Weights of a small CTC audio transcriber.
Data: trained on Morse code for random letters and digits, with fading, noise and interfering tones, 26041 training examples, 50.1 epochs.
Rows from block 4 of a small CTC audio transcriber, named by matrix and row number. Rows with one number belong to one neuron. Each number is 128 + 24 x the weight over its row's rms, rounded and kept within 0 to 255. All counts start at 0.
After each neuron's rows are labels from the 100 clips, of 14976, where the neuron reaches its largest size: "responds to" is what is common among them. Only what is clearly more common there than usual is listed. The data: Morse code for random letters and digits, with fading, noise and interfering tones.
# gate: MLP gate (model.blocks.4.mlp.gate.weight, 1280x320), inputs 0-159
# fc1: MLP up (model.blocks.4.mlp.fc1.weight, 1280x320), inputs 0-159
# fc2: MLP down (model.blocks.4.mlp.fc2.weight, 320x1280, transposed), outputs 0-159

gate.435 [147 108  98 104 102 122 148 150 153 132 114 158 126 125 128  88 130 153 144 135 183 129 114 124 140 155 121 140 134 149  96 112 103 160 146 124 138 102 112 143 154 124 127 104 101 140 102 135 158 173 125 140 130 123 106 129 155 130 142 171 122 120 115 141 116 132 120 155  94 149 126 143 100 129 117  99 138 117 116 113 150 132 134 153  98 109 114  78 140 136 128 129 154 159 140 147  74 117  84 176 121 173  96 118 126 110 138 153 134 150 172 123 122 102  69 146 155 154 126 136 105 115 156 162 112 123  83 123  98 122 116 144 155 167 160 111 148  85 145 161 104 113 114 159 132  84 146 148 106 130 118 172 129 153 111 143 181 108 168 137]
fc1.435 [136 102 119 156 125 105 158 116 112  89 142 119 165 109 165 117 112 161 131 104 120 109 126 102 143 117  81 125 105 113 177 141 156 114 179 110 103 118 134 130 176  93 116  93 144 132 129 165 146 154 125 181 112  74 118 138 135 117 140 137  77 113 128  93 117 117 129 107  78 123 143 123 120 155 132 120 132 121  81 128 186 142 132 138  83 133 117 117 120  99 125 137 137 132 105 108 129 108 118  86 103 111 147 110 102 161 130 104 120 133 191 115 129 127 163 100 176 164 150 112 122 125 177 134 139  91  99 108 135 174 121 123 114 150 120 160 129 133 137  93 121 138 138 119 110 128 144 116 138 125 162 149 127 144 167 154 113 140 126 141]
fc2.435 [107  78 104  92 143 118 114 148 107 127 107 131 142 126  65  76 112  94 163 127 130 135 106 121 110 146 123 174 113 153 114 106  93 183 108 120 119  79 158 144 202 145  97 116 139 141 107 113 122  95  77 110 122 145 147 122 168 136 114 154  96 153 137 106 137 127  89 140  98 122 118 129 149 112 119  98 117 127 137 155 159 136 120 157  95 118 119 162 106 175 120 126  86 107 151 158 146 147 120 125 120 120 115 191 108  95  96 143 117 123  77  88 137 110 103 154 123 103 120 155 122 127 103 127 160 108 146 151 105 127 116 125 124 135 122 140 125  97 153 112 163 146 142  91 103 147 157 142 198 147 118 150 172 150  96 174 179 117 151  99]
responds to: speed: medium; the character "q"

gate.254 [126 142 102 106  93 129 173 113 135 115 145 124 120 116 133 140 143 142 120 165 138 164 127 136 161 123 160 117 146 147 108 101 137 160 172  75 137 126 104 114 194 137  61 112 157 138 132 102 149 115 137 127 157 143 119 148 135 110 131 115 181 164 128 142 147 138 119 114 122 129 130 109 148 121 119 114 114 156 112 158  91 148 159 129 102 156 142 153  98 136 128 127 163 146 126 130  94 143 100 172 124 163 132 139 154 141 132 127 123 134 145 109 117 117 108 133 131 103 184 162 163 118 125 146 132 141 122 158 130 138 158  94 148 122 110 131 150 123 104 137 157 119 151 174 137 154 146  95 147 161 147 159 184 107  99 127 141  98 118 116]
fc1.254 [130 141 105 128  83 144 143 133 126 113 111 106 137 110 135 145 137 147 104 163 128 181 124 126 166 140 150 122 141 128 111 134 147 137 146 137 144 124 100 145 157 151  60 125 152 136 138  92 123 130 128 120 156 150 151 158 158 107 119 133 182 137 140 146 131 149 129 137 125 143 124 129 125 124 115 174  71 132 126 147 101 170 179 100  87 171  85 153  83 129 141 136 179 149 121 140  77 145 135 159 111 177 125 122 174 152 122 134 103 147 125 131 100 131 116 134 139 122 186 161 160 120 109 153 130 138  82 126 146 123 168 108 147 131 157 127 119 149 106 114 141 102 165 127 132 129 168 123 120 170 141 142 162 151  92 122 138 138 112  96]
fc2.254 [116 145 118 166 125 101 143 121 140  73 170 138 116 139 130 131 187 134 163 122 120 103 147 142 115 144  87 141 123  94 103 155  85 150 115 114 112  68 153 157 139 103 117 140 103 147 118 122  91 110 132 138 131 135 153 161  97 118 169  97 112  99 128 129 137 137 103 121 136 157 116 116 164 145 142 141 104 140 163  88 118 134 134 141 136 120 144 149 139 159  63 147 121 113  94 107 113 158 152 113 118 110 105 126 127 134 117 147 127 131 142 130 145 120 147 150  74 112 139 157 119 107 128 103 152 157 190 109 129 127 134 135 142 115 141 117 100 127 138  87 145 134 139 117 111 134 167 106  89 187 128 146 137 139 174 175 130 120 132 121]
responds to: speed: slow; the character "9"; the character "8"

gate.206 [134 113 150 144 146 132 131 155 139 112 136 140 107  95 138 149 177 112 185 205 152 136 123 123 172 108 113 121 137  99 149  76 113  84  95 135 100 115  62 138 116  94 147  94 115 135 139 122 149 162 144 135 115 107 110 127 123 137 177 179 134 167  78 162 164 105 143 164  86 119  89 133 107  90 109 164 149 174  98 133  93 142 143 103 113 153 143 101  93 136 128 113 134 138 132 101 120 125 143 135 119 147 113 135 173 138 137 140 174 168 115 136 154 168 125 102 139 112  93 174 142 166 106 180 149 102 129 164 105 115 124 156 151 156 138 109 108 130 130 174 133 119 140 120 133 131 121 131 136 117 117 115 130 143 132 105  65 145 104 119]
fc1.206 [139 123 142 154 137  68 121 174 149 102 142 124 113 114 164 159 158 124 160 182 166 149  85 138 178 127  82 125 121 112 161 106 123  91  86 152 135 115  72 148 128  93 117 108 142 155 139 123 164 173 142 127 144  83 120 132 124 137 180 173 125 157  71 152 158 101 144 132  69 108 121 123 103 110 128 148 156 158  93 136 117 135 144 102  91 131 152 104 108 137 118 121 134 146 102 105 152 110 129 123 102 156 101 115 158 115 129 134 164 161 109 182 131 168 132  91 164 119  94 143 121 136 106 147 143 105 109 157  95 112 123 169 138 152 165 117 110 126 112 166 127 126 158 133 123 167 127 131 126 127 148  91 133 170 111  90  99 121  94 126]
fc2.206 [104 159 120 114  94 100 129 101 107 114 115 134  95 149 181 148 101 145 131 133 146 150 152 111 127 123 145 143 139 102 103 153 128 137 144 138 115 144 172 108 127 128 106 133 114 158 122 105  61 111 163 166 139 178 156 159 136 137 160 166 156 119 120 132  85 115  90 101  41 170 106 148 202 165  97 119 174 141 135 135 104 115 118 149 112 139 159  87 160 149 143 137 136 122 121 142 126 129 146 128 160 138 139 153 126  77 145 117  87 163 101 154 125 112  79 154 146 149 124 120 140 101 115 131  96 155  94 145 107 127 107  96 134 147 148 117 132 107 108 125 124 110 123 131 116  76 128 134 155 135 139 139 109 104 141  92 136 126  96  98]
responds to: reverberation

gate.462 [155 140 114 104 145 100 137 185 130 137  86 101  74 164 117 130 144  96 124 161 139 102 141 138 127 105 111 131 117 109 154 125 111 145 164 151 145 109 110 127 123 125 137 101  89 127 143 119 140  95 136 148 101 140 113 106 128 132 115 112 131 171 119 172 150 137 186 152 132 110 127 127 128 166 141 134 109 155 110 129 123 144 167 129 154 116 118 130 105 109 163 124 109 105 147 127 150 139 143 139 124 153 110 138  93 157  73 110 133 114 142 147 141 110 128  85 125 119 134 124 138 181  97 147 134 130 168 152 165 145 145 121 161 164 109  66 139 122 111 162 140  92 156  89 126 144 126 129 164 151 114  92 143 120 155  83 136 145  86 115]
fc1.462 [181 126 117 122 110  86 129 142 149 130 127 132  98 155  94 148 150  96 139 128  91 107 142 138 104 107  55 118 142 141 159  78 144 143 130 112 124 104 136 109 138 153 163 111 144 141 159 129 133 113 153 171  90 113 101 120 151 111  93 126 154 158 140 195 138 181 150 157  86  91 146 144 126 179 159 119 120 148  86 128 139 154 129 167 150 162 149 170 135 114  99 118 114  83 135 124 151 127 128 119  65 160 112 133 107 170 104 120 109 152 115 148  91 112 122 140 138 104 124 121 165 143 163 142 145 119 141 164 163 167 138 155 148 178 132  95 172 133 154 124 128 119 134  86 109 181 150 104 151 135 101 104 121 120 163 123 141 124 129 108]
fc2.462 [144 155 122 132 102 130  87 139 144 141 169 137 108 140 134 168 146 108 128 124 147 113 135 129 143 112 144 162 151 111 163 140 112 111 106 106 165 137 118 124 144 111 124 129  91 130 115 103 132 101 126 172 163 163 167 133 134 123 116 104 128 127 143 174  79 121  89 115 106 110 143 142  97 144 159 118 112 135 136 130 177  57 147 160 120 128 207 135 128 139 125 133 137  99 135 133 128 152 103 159 162 125 125 139 172 145  92 137 103 191 131 108 125 124 146 133 171 130 128 152 133 134 157 134 134 126 145  90  96 144 130  76 175 132 175 161 140 127  85 139 120 123 102 145 127 102 124 167 136 132 134 154 106 134 150 111 152 133 128  98]
responds to: speed: medium

gate.666 [138 163  81 101 116  81 119 118 160  87 139 127  99 110 107 115 159 146 127 147 108 111 161 143 107 160 126  99 122  84 131 147 135 129  98 131 142  89  83 153 132 139 168 149 142 150 152  99 137 133 153 117 117 165 124  90  71 160 128 137 135 153 139 127 138 139 138 177 164 125 117 133 152 108 135 132  90 129 147 161 126 125 183 151 128 113 101 134 168 129 124 124 147 116 151 109 116 130 101 118 108 160 134 152 144  91 116  80 154 149 115  90 142  97 127 124 142 115 123 166 137 133 135 195 151 112 130 147 161 131 118 148 129  90 117 125 142 133 135 140 133 150 141 111 119 127 112 110 191 103 175 150 134 132 175 131 153 106 121 193]
fc1.666 [130 145  72  83 107 111 122 165 150  92 123 126  99 161 114 110 142 141 121 145 117 102 121 154 124 161 129 105 113  98 134 159 120 144  97 134 151  91  79 149 114 128 152 152 112 146 121  96 135 151 138 106 138 150 127  78 100 149 122 133 142 157 135 154 122 151 151 178 166 144 102 115 135 125 113 131  86 126 136 153 110 115 187 151 142 123  85 135 172 144 133 125 163 127 159 116 137 132 101 127  93 152 141 147 162  91 113  89 183 140  86 109 100  88 115 128 156 139 115 159 158 114 124 184 124 113 134 129 133 121 137 145 134 100 123  91  90 118  91 127 122 152 133 109 124 134 119 109 166  89 183 150 138 117 153 139 138 110 121 159]
fc2.666 [145 161  85 142 123  94  83 145 134 134 165 139 134 155 139 178 110 134 119 158 140  96  83 119 156 154 129 125 115 122 137 108 152 104 153 123 162 109 152 131 171  89 152 125  99 154  72 141 121 114 103 130 105 150  99 139 149 126 171 121 127 120 136 126 137 133 128 149 139 108 127 165 128 157 132  92 130 164 129 118 132 111 147 148  86 150 126 119  93 146 143 126 133 129 145 114 185  98 126 104 160 111  80 105 156 155 110 136 141 137 111 130 132 133 129 173 155 132  94 137 128 138 186 120 158 141 117 100 104 155 120 102 157 122 191 160 128  81 133 123 119  95 146 125 151 118 134 149 123 107 110 124 147 134 104 114 185 137  89 137]
responds to: speed: medium

gate.275 [150 149 155 119  41 124 156  89 167 135 145 127 118 135 121 145 101 156 114 111 118 135 123 129 119 172 152  93 119 198 113 107 142 111 135 119 119 162 157 143 119 111 111 144  90 141 172 130 130 135 126 111 113 111 120 113 139 107 148 131 183 132 116 138 148 112 125 101 131 143 113 127 155 123 102 165 151 101 112 123 172 139  89 109 107 112  96 149 161 121 139 137 170 162 175 165 137 135 134 172 140 157 108 118 165 160 134 120 128 109 125 137 100 152 113 122 146 139  71 122 174 167 136 139  91 172  97 193 139 101 156 141 114 124  99 110 171  78 134 171 164  66 151 119 117 116 155 111 135  87  96 145 106  89 128 118 164 105 128 173]
fc1.275 [160 120 133 131 101  72 169  69 145 129 151 172 163  89 107 133 118 186 128 104 124 135 134 123 147 149 101 125 119 146 142 113 133 135 139 141  97 161 140 123 146 156 139 149 143 155 157 149 122  87 116 142 106 115  92 185 166 119 140 132 160 154 157  98  97 153 101 110 102  92 100 144 114  96 128 147 123  98 127 121 159 121  95 136 112  97 130 127 132  95 114 145 129  99 133  88 135 134 111 106 106 118 122 141 180 150 144  87 109 152 142 134 104 148 174 119 139  85 137 137 144 104 174  96 126 145 122 122  80 120 124 137 117 138 146 167 174 112 130 144 102 110 145 177  76 124 156 136 139  83 136 134 125 142 139 118 135 102 129 140]
fc2.275 [115 121 105 155 117 108 114 113  69 120 124 156 128 123 116 108 133 116  97 117 137 148 134 107  99 150 110 128 153 119 134 123 180  95 121 154 126 120 149 144 175 151 169 114 116 131  93 134 123 128 109 123 156 162 103 135 164 151 111 108 129 105 163  67  98 115 107 107  58 140  93 147  88 159 117  99 121 157 149 138 176 137  96 133  86 117 179 110 143 147 101 119 142  93 130 166 152 101 136 100 166 132 106 133 142 149 140 152 149 139 126  96 126 131 114  81 161 154  78 172  95 166 167  75 136 133 152 148 153  81 112 103 133 144 153 100 128 102 104 109 112 140 132 100 130  96 147 109  82 124 101 126 177 148 133 125 139 123 144 101]
responds to: reverberation

gate.285 [115 128 126 133 117 173 171 128 129 150 144 166 123 124 165 133 174 103 143 103 123 134 169 106 113 119 144 109  82 159 103 107 113  89 108 110 143 127 113 130  91 139 167 125 103 111 115  95 136 142 129 133  96 126 121 116  68 165 110 123 102 114 169 145 146 126 133 116 157 128 109  78 138 152 101 177 104 104 117 121 129  77 150 106 145 125 108 120 131 131 131 154 116  90 129 129 112 130 115 115 181 135 150  94 133 115 132 126 147 101 138 138  90 149 143 140 113 118 113 163  93 121 133 131 114 125 129 156  99 107 134 126 120 146 112 138 110 145 176 182 162 106 126 131 142 158  98 133 151 122 108 111  95 112  92 119 121 145 130 133]
fc1.285 [148 132 103  85 147  87 162 117 116 117 138 128 127  98  78 102 111 157 133 140  99 149  98 199 127 105 179 130 155 136 145 141 134 152 145 115 109 103 179 116 169 142 160 133 135 131 143  82 142 127 172 131 136 165 140 137 153  99 134 121 134 183 109 104 105 115 146 144 134 122 153 153 140 127 124 149 150 125 108 154 135 136 154 133 121 113 107 126 130 129 111 101 112 124 118 124 110 146  98 128 139 123 132 123  90 147 113 150 109 127 180 101 122 133 108  65 144 150 162 127 171 130 108 128 132  88 171 125 141 145 128  75 132 131 124 163 156  94 149  69 161 120 104 122 126 114 164  80 122 139 136 112 166 109 143 158 129 156 119 149]
fc2.285 [113  98 152 148 128 143 155 142 119 142 118 108 106 108 130 111 155 151 163 144 113  98  91 181 118 108 122 148 110  92 154 135  96 128 143  89 123  96 124 129 179 110 149 133 134 144 131 136 133 153 101 117 140 117 138 139 126 118 153 129 161 134 157 131 135 163 132 124 155  86 141 124 101  98 143 140 153 143 161  82 182 105 122 131  80  85 148 126  98 150 127 101 144 124 130 111 115 155 119  84 121 158  99 121 163  59  60 137 130 109 137 163 139 132 150 156  95  96 126 121 159 141  94 173 144 137 152 105  90 111 110 157 124 134 124 127  96 128 148 122 105 126 121  90 135 160 174 103  99 158 154  95 143 156  64 128 153 109 124 154]
responds to: speed: medium; reverberation; the character "h"

gate.439 [132 125 151  61  91 163 140 141 151 107 115 163 111 119 133  78 118 123 152 142 124 134 102 156 139 115 177 122 127 127 126 127  50  92 140 113 138 103 156  99 120 139 152 148  64 103 120 148 166 122 137 144  88 130  89 162 123 144 135 133 137 197 114 173  99 137 143 168 170 141  89 172 146 116 146 128 125 104 145 135 119 115 148 141  97 102  84 114 109 111 144 133 109 170 141 115  98 128 133 119 130 113 117 122 157 111  74 117 127 132 110 118 147 147  73 131 131 130 184 159 136 108 111 111 126 123 162 123  85 134 171 120 125 139 127  95 134 133 127 161 131 158 126 101 172 136 173 117 166 113  86 123 165 116 127 147 132 117  79 124]
fc1.439 [169 132 186  74  95 171 130 137 145  90 145 162 137 129 115 107 110 130 148  92 109 135  78 157  99  87 152 121 143 147 125 136 104 101 171  90 131 103 181  98 116 146 180 156 108 110 127 145 125 110 120 181 116 131 133 150 116 140 129 126 137 140 107 137 102 159 141 128 172 146 111 140 135 138 162 140 123  98 125 152 146 115 137 179 101 127  93 131 131 107 132 128  88 132 112  97 106 144 149 122 124 114 103 126 153 111 115 140 101 144  94  88 101 138  72 154 112 128 151 112 147 104 125  88 117 129 175 130  93 187 161 105 127 152 119 122 121 120 134 118 127 145 142 116 143 110 164 119 144 112  49 125 138  94 113 143 137  99 140 116]
fc2.439 [179 146 139 143 108 155 154  99  87  96 196 114 105 103 126 119 120 103 129 115  80 124  96 133 162 104 125 111 127  91 121 131 101 144 126  62 123 118 121 147 116 129 139 110 116 142 138 117 158 109  86 150 113  87 134  74 116 124 152  94 103 155 146 141 127 117 154 128 139 115 119 123 120 115 123 180 140 178 133  99 117 109 126 153 118 120 127 162 131 158 105 130 116  79 146 106 108  99  96 142 110 100  84 132 120 115 113 144 137 162 154 106 120 109 149 128 116 125 130 140 153 133 112 155 131 132 148  83 105 126 123 139 135 132 155 144 111 125 137  86 125 133 102 119 144 130 152 117 118 192 120 100 104 184 132 142 161 113 142 111]
responds to: speed: medium

gate.207 [136 126 124 133 179 178 134  94 101 127 132 133 103 161 134 137  55 145 120 121 130 141 124 130 110 115 127 125 108 119 171 114 110 127 123 126  89 134 116 105 136  92 105 114 143 119 130 146 148 172 141 118 109 106 132 121 141 129  67 145 143 156 137 147 175 138 130 158 112 136 130 116 171 119 116 109 136  96  93 139 102 126 115  81 117 135 149 133  73 107 136 130 111 150  84 162 119 123 127 143 133 113 138 172 141 126 131 143 109 120  99 147 155 142 100 133 156 143 163 162 124 178 118 146 115 121 146 129 110 121 143  44 171 110 122 126  89 178 138 126 132  78 134 103 161 116 109 102 122 152 157 167 166 112  93 129  97 119 121 127]
fc1.207 [142 120 138 125 140 176 142  97  86 145 145 126 129 162 171 108  96 128 121 153 138 147 102 150 118 143 129 121 118 120 158 128  95 147 137 106 105 156 126  73 154  87  97 112 124 118 148 160 184 157 123  94  85 114 140 111 165 142  79 112 150 148 155 137 172 119 133 142 102 161 131 102 144  98  95 127 109 122 115 172 114 132 133  88 116 128 150 111  87 115 122 129 122 144  92 151 127 129 135 171 128  99 124 147 135 147 112 123 120 110 135 125 129 149 105 134 157 133 153 162 146 155 156 124 106 123 133 129 102 104 163  70 171 129 115 117 105 153 142 126 147 113 109 106 164 114 108  94 118 158 121 157 172 108  83 133  87 130 137 144]
fc2.207 [134 148 131  94  84 154 117 159  82 105 148 105 127 131 142  98 160 138 130 126 115 110 140 120 175  98  72 105 145 113 182 181 120  98 139 125 173 136 157 154 137 113 103 116 128 137 113 112 145 143 155 122 171 104 114 157 174 143 127 151 146 132 150 126 163 107 123  90 121 146 139  74 118 117 140 149 120 142 125 100 118  97 145 109 109 165 143 118 181 163  72 127 165 142 167 103 125 150 121 117 126 121 108  89 137  96 118 130  97 104 118 144 160 128 141 150 108 132 129 163  96 105 133 127 109 142 150 134 119 125 163 174 135 121 145 132 108 161 118 104 108 151 162 148 129  82 136 117  72 133 129 110 128 140  96 105 131 122 142 156]
responds to: speed: medium; the character "8"; the character "z"

gate.506 [190 113 118 142 180 123 174  99 141  92 137 107 143 105 156  94 158 135 142 132 118 118  80 122 137 129 139 155 155 113 153  90 122 140 151 137 111 114 110 116 156  94 153 149 124 117 124 138 132 172  79 127 133 110 134 130 120  81 156  80 142 116 120 127 154 160 134  77 137 164 107 138 118 121 130 147 126 140  80 140 128 143 134 118  90  86 124 104 134 126 128 143 159 151 117 105  33  65 170 108 162 151  96 143  98 132 111 143  98 137  93 123  76 162 146 105 130 139  92  97 105 161 118 168 135 132 114 141 150 157 117 130 131 104 117 138 111 115 164  93 119 133 150 130 120 102 117 147 152 119 127 112 127 126  89 124 121 127 139 135]
fc1.506 [113 135 112 144 117  60 157 141 136 106 165 187 118 119 131 123 131 131 138 104 131 130  90 141  97 143 191 104 106 115 138 136 129 134 110 154 131 110 133 127 131 143 141 180 120 129  88  79 133 138 104 100 160 105 148 127 205 152 150 153 100 130 130 108 139 113 113 140 117 133 119 133 113 122  83 117 120 142 105  98 130 135 122 100 143 111 151 103 167 175 156  75 133 119 131 140 126 139 106 134 125 145 140  96 146  87 154 154 158 119 161  98 124 125 126 136 119 158  89 141 128  86 126 108 121 116  96 128  91 103 156 125 119 123 144 147  97  82  99 108 196 129 127 150 144  98 141 133 109 117 171 127 115 134 149 108 121 132 161 142]
fc2.506 [111 117 107 161 128 112 118 107 166 118 107  96 118 122  52 109 155  86 133  93 126 112 157 129 158 136 144 143  95 163 122  98 176 105 144 127 111 166 116 100 117 146 146 114 130  94 112 129  92 119  78 137 100 120 109 130 178 119 154 138 140 127 143 127 118 125 131 151 121  94 182 183 137 118  99 113 143 156  90 135 119 127 122 134 146  96 145 126 149 119 146 143 126  87 114 107 159 119 107 156 152 124 142 147 130 142 156  87 170 135 136 127  64 121 123 140 121 155  89 134 128 135 150 113 159 123 104 159 146  98 168 114  95 160 146  86 120 118 147 125 129 146 109 125 129 114 124 116 125 106 116  93 119  97 166 102 129 117  87 136]
responds to: reverberation; the character "l"

gate.410 [140  96 113  68 114 144 125 122 157 106 118 151 113 112 128  87 148 104 113 130 127 118 113 146 127 107 144 120 144 199 125 167 103 118 135 147 112  98 139 109 154 135 149 134  86 151 115 120 139 163  77 143 117 148 127 138 142 139 111 107  95 149 102 138  64 156 135 139 157 128 168 141 128 142 117 154 137 107 163 146 156 115 137 135 104 127 103 118  97 125 121 138 142  81 185 155  91 124 160 149 147 152 104 177  93 166 137 150 158 106 154 164 142 149 121 124 125 102 144 148 152 118 112 131 125 118 143 127  88 126 136 117 181 146 148 186 139 100 148 128 124  83 127 152 110 156 148 100 134  71 114 136 146 155 128 128 117 150 101 172]
fc1.410 [ 99 154 123 177  98 116 155 104 127 163 152 106 149 129 173 124 129 143  87  94  99 143 107 100 122 135 110 113 153 118 148 161 159 137 112 114 134  97 141 157 134 147 133 111 168 115 157 143 122 136 143 111 116 124 105 153 142 150 116 133 138 111 174 117 125  77 122 143 122 149  74 129 141 133 150  98 149 140 113 101 112 104 148 119 151 109 155 162 148 159  95 175 132 166  97 104 180 162  97 106 112  90 159 119 183 112 104 109 107 131 154 122 125 144 108 157 163 143 157  79  92 108 142 132  83 145 102 140 145 118 135 119  91 137  72 133 119 141 132 119 124 166 102 101 166 113  85 166 139 123 117 119 140 142 125 152 164  78 133 136]
fc2.410 [127 153 140 154 129 127 128 116 126 127 152 115 117 131 177 118  60 159 132 139  56 132 110  87 125 121 161 155 176 128 126 137 172 145 131 132 121 116 170 117 101 139  58 110 111 150 156 119  98 124 161 136 125 111 106  83 105 119 169 113 103 139 139 104 109 175 100  98 148 123 145 101 132 164 121 130 121 127 130 148 114 122 128 146 129 139 141 138 168 139 113 139  87 148 160 124 130 117 109 115 143 111 140  75 149 127  97 127 200 143 141 150 162 118 122  80 154 114 161 156 146 133 125 112 120 130  95 150 156 125 134 110 127 143 113 161 138  99 125 122 130  93 190 147 102 114 159 173 121 107 110 126 125 123 134  90 139 132 156 153]
responds to: reverberation

gate.306 [ 95 152  97 119 115 135 115 108  98 107 128 202 135 135 156 103  93 113 168 110 152 169 148 117 126 142 136 142 103 136 144  89  98 131 121 134 139 162 110  71 142 100 180 144 128 140 174 120  92 160 169 152 137 138  94 162  88  96 166 127 114 149 165 123 120 113 134 119 116 129 116 105  88 119 104 124 158 107 116 126 162 127 145 138 135 130 127 138 121 104 137  82 142 141 144 129 133 145 100 135 142 158 116 131 124 149 133 118 122  99 118 159 132 100 140 115 135 162 142 175 106 122  99 142 130 144 123 111 120 168  98 135  99 124 102 150 115 144 153 176  89 105  95 166 120 153 157 124 111 154 114 157 132 122 102 174 158 125 120 137]
fc1.306 [139 106 151 144 176  88 143 141 121 108 156  90 141  98  94 107 150 142 120 117  82  75 125 130 106  81 132  95 120  82 129 159 133 108 129 114 132 109 148 187 118 162 115 150 109 106 101 153 145  72 125 134 164  87 167 103 152 130  99 108 114 116 107  77 117 174 151 151 139 121 151 150 150 175 163 158 133 133 129 117 104 101  92 148 132 118 141 108 164 129 103 129 110  94 116 119 136 124 129  98 101  69 157 101  92 138 123 149 117 132 100 109 141 140 137 137 158 107 131  92 133 138 138 121 152 126 130 152 119 144 133 159 119 114 133 116 132 118  80 123 117 154 146 111  94 111  84 111 124 136 156 106 135 101 131 134 116 103 113 108]
fc2.306 [107 161 120 130 118 161 141 158 132 125 165 123  84 151 147 118  62 134 147 123 129 109 129 141  99 114 121 170  96 120 128 195 100 108 147 116 156  93 120 108 113  89  67 120  96 152 113 154 128 129 172 136 106 110 128 102 119 137 133 190 144 115 160 171 145 146 101 161 143 138 154 118 178 155 129 130  85 154 157 121 112 111 106 133 156 127 145 162 133 121 118 109  84 143 177  89 111 109 131 119 126 107 110  91 148 114 114 135 120 109  79 128 122 134 160 106 104 146 187 111 118 155 128 166 128 147  97  97 120 143 113 129 150 174 149 140 128 100  90 157 123  66 105 130 110 144 136 104 102 129  93 112 160 105 117 103 103 137 131 160]
responds to: reverberation; speed: fast

gate.161 [ 96 114 125 110 113 120 122 153 155 144 125 105 105 159 104  87 140 152 107 140 138 113 141 125  85 139 158 154 133 135 110 170 126 130  99 154 140 116 125  91 116 168 141 133 126 140 125 131 142 117 121 117 151 136 154 149 139 145 122 131 127 130 125 149 154 107 168 140 152 166 126 137 122 152 157 145 171  87 120 160 125 128  98 153 140 145  83 164 104 148  96 113 126 126 130 122 149 121 154 170 149 137 160 158 131 104 131 167 161 144  99 160 126  87  99 111 189 145 109 121 141 159 100 189  80 126 115  98  95 153 130 115 139 109 139 102 116 110 111 116 152 131 117  76 139 119 116 140 148 118 147 156 143 155 101  79 143  95  89  95]
fc1.161 [133  72 148 118 141 126 129 124 107 136 122 118  78 128 152 128 143 108 126 156 137 105 105 167 107 118 140 150  93 154 126 148  69  96 112 124  99 160 129  69 146 132 142 112 162 131 130 136 126 101 124 134  94 142 184 127 123 139 138  99 113 116 144 106 153 118 162 118 141 130  78 120 145  98 128 121 133 125 108 182  90 146  91 148 133 123 117 124 103 122 137 122 105 112 116  99 123 139 146 106 137 157 116 147 139 118 113 153 128 110 122 139 139 107 135 131 115 102 152 156 103 156 119 168 106 126 135  98 119 126 139 101 131 116 133 112 113 134  80 140 144 149 120 114 148 129 121 144 139 136 127 141 156 125  58 106 129 132 125  88]
fc2.161 [ 87 108 130 151 124 144 136 105 113 126 123 130 117 104 153 103 149 148 103  98 128 122 137 129 122 109 135 153 137 147 110 110 135 146 155 128 104 155 107 134 102 128 151 124 149 148 136 124 132 148 151 129 139 105 100 135 138 134 144 177 113 112 165 129 126 106 143  86 142 106 131 123 143 109 137 102  89 108 140 121 113 118 138 125 185 141 140 121 185 107 131 131 131 148  87 141 177 120 141 121 119 128 103 168 149 132 127 146  49 119 116 171 142 126 158 106 125 146 180 128 101 109 113 122 161 125 107 134 152 134 142 128 124 145 133 122  96 120 178 162 115 138 139 143 125 133 127 122 109 109 124 124 115  96 144 146 122 126 132 166]
responds to: speed: medium; the character "b"; the character "x"

gate.312 [119 136 149  82 132 101  96 115  77 103 137 120 106 158 138 156  76 138 126 161 124 122 175 161 144 146 138  97 137  99 111 127 119 140 135 122 119 141 153 111 142 122 144  87 139 127 132 134 106 132 164  96 120 114 117 129 106 191 123 122 127 168 126 107 152 133 132 140 146 132  94  82 126 146 125 135 137 110 174 167 152 158 107 145 130 174 124 142 165 122 148  94 129 124 157 122 117 161 123 156 154 128  99 168 124 179 124 110 180 137 125 138 126 131 142  82 127 159 116 132 142 109 137 113 105 130 173 112  92 132  70 114 143 140 140 135 142 164 120 137  95  74 131 155 103 130 111 120 114 165  99 146 143  86 133 138 107 136 127 146]
fc1.312 [122 120  99 193  95 143 110 103 150 131 104 131 137 115 132 115 169 133 141 147 129 127 121 101 151 136 127 130 155 165 126 107 171 157 106 149 123  95 151 145 125 139 126 130 113  94 132 112 153 116 138 149  97 107 140 155 151 138 100 142 117  87 109  99 127 124 140 141 138 128 186 150 150 120 141 121 118 162  75 108 101 114 145 112 155 125 104 136 127 143  57 142 114  79 112 142 108 129  95 137 117 146 136 137 123 147 132 106  70 181 114 117 142 110 102 135 137  73 116  73 152 130 130 148 147 128 103 123 193 121 139 118 131  99 140 123 133 117 146  97 155 165 106 100  97 156  99 146 174  95 164 130  84 157 156 113 131 128 156 141]
fc2.312 [137 169 126 162 108  81  95 132  88 145 155 154 143 118 135 122 108 122 170 148 129  98 112  89 100 183 136 122 156 163  84 118 123 152 115 121 135 108 138 137 117 148  98 149  64 134  98 117  86 103 120 136 136 155 152 114 154 144 148 160 116  91 129 133 132 127 152 138 124 158 166 126 132 116 124 109 132 131  95 138 107 131 102 125 129 124 140 138 160 105 118 127  88 129 145 133 133 171 162 131 131 158 122 124 115 142 118 150  95 117  86 114 128 134 120  67 122 147 151 118 108 140 151 135 146 147 123  99 157  99 118 117 136 148 124 100 142  69 131 116 169 142 121 110  88  84 150 122  88 103  79 163 108 112 126  86 118 105 120 139]
responds to: reverberation; speed: fast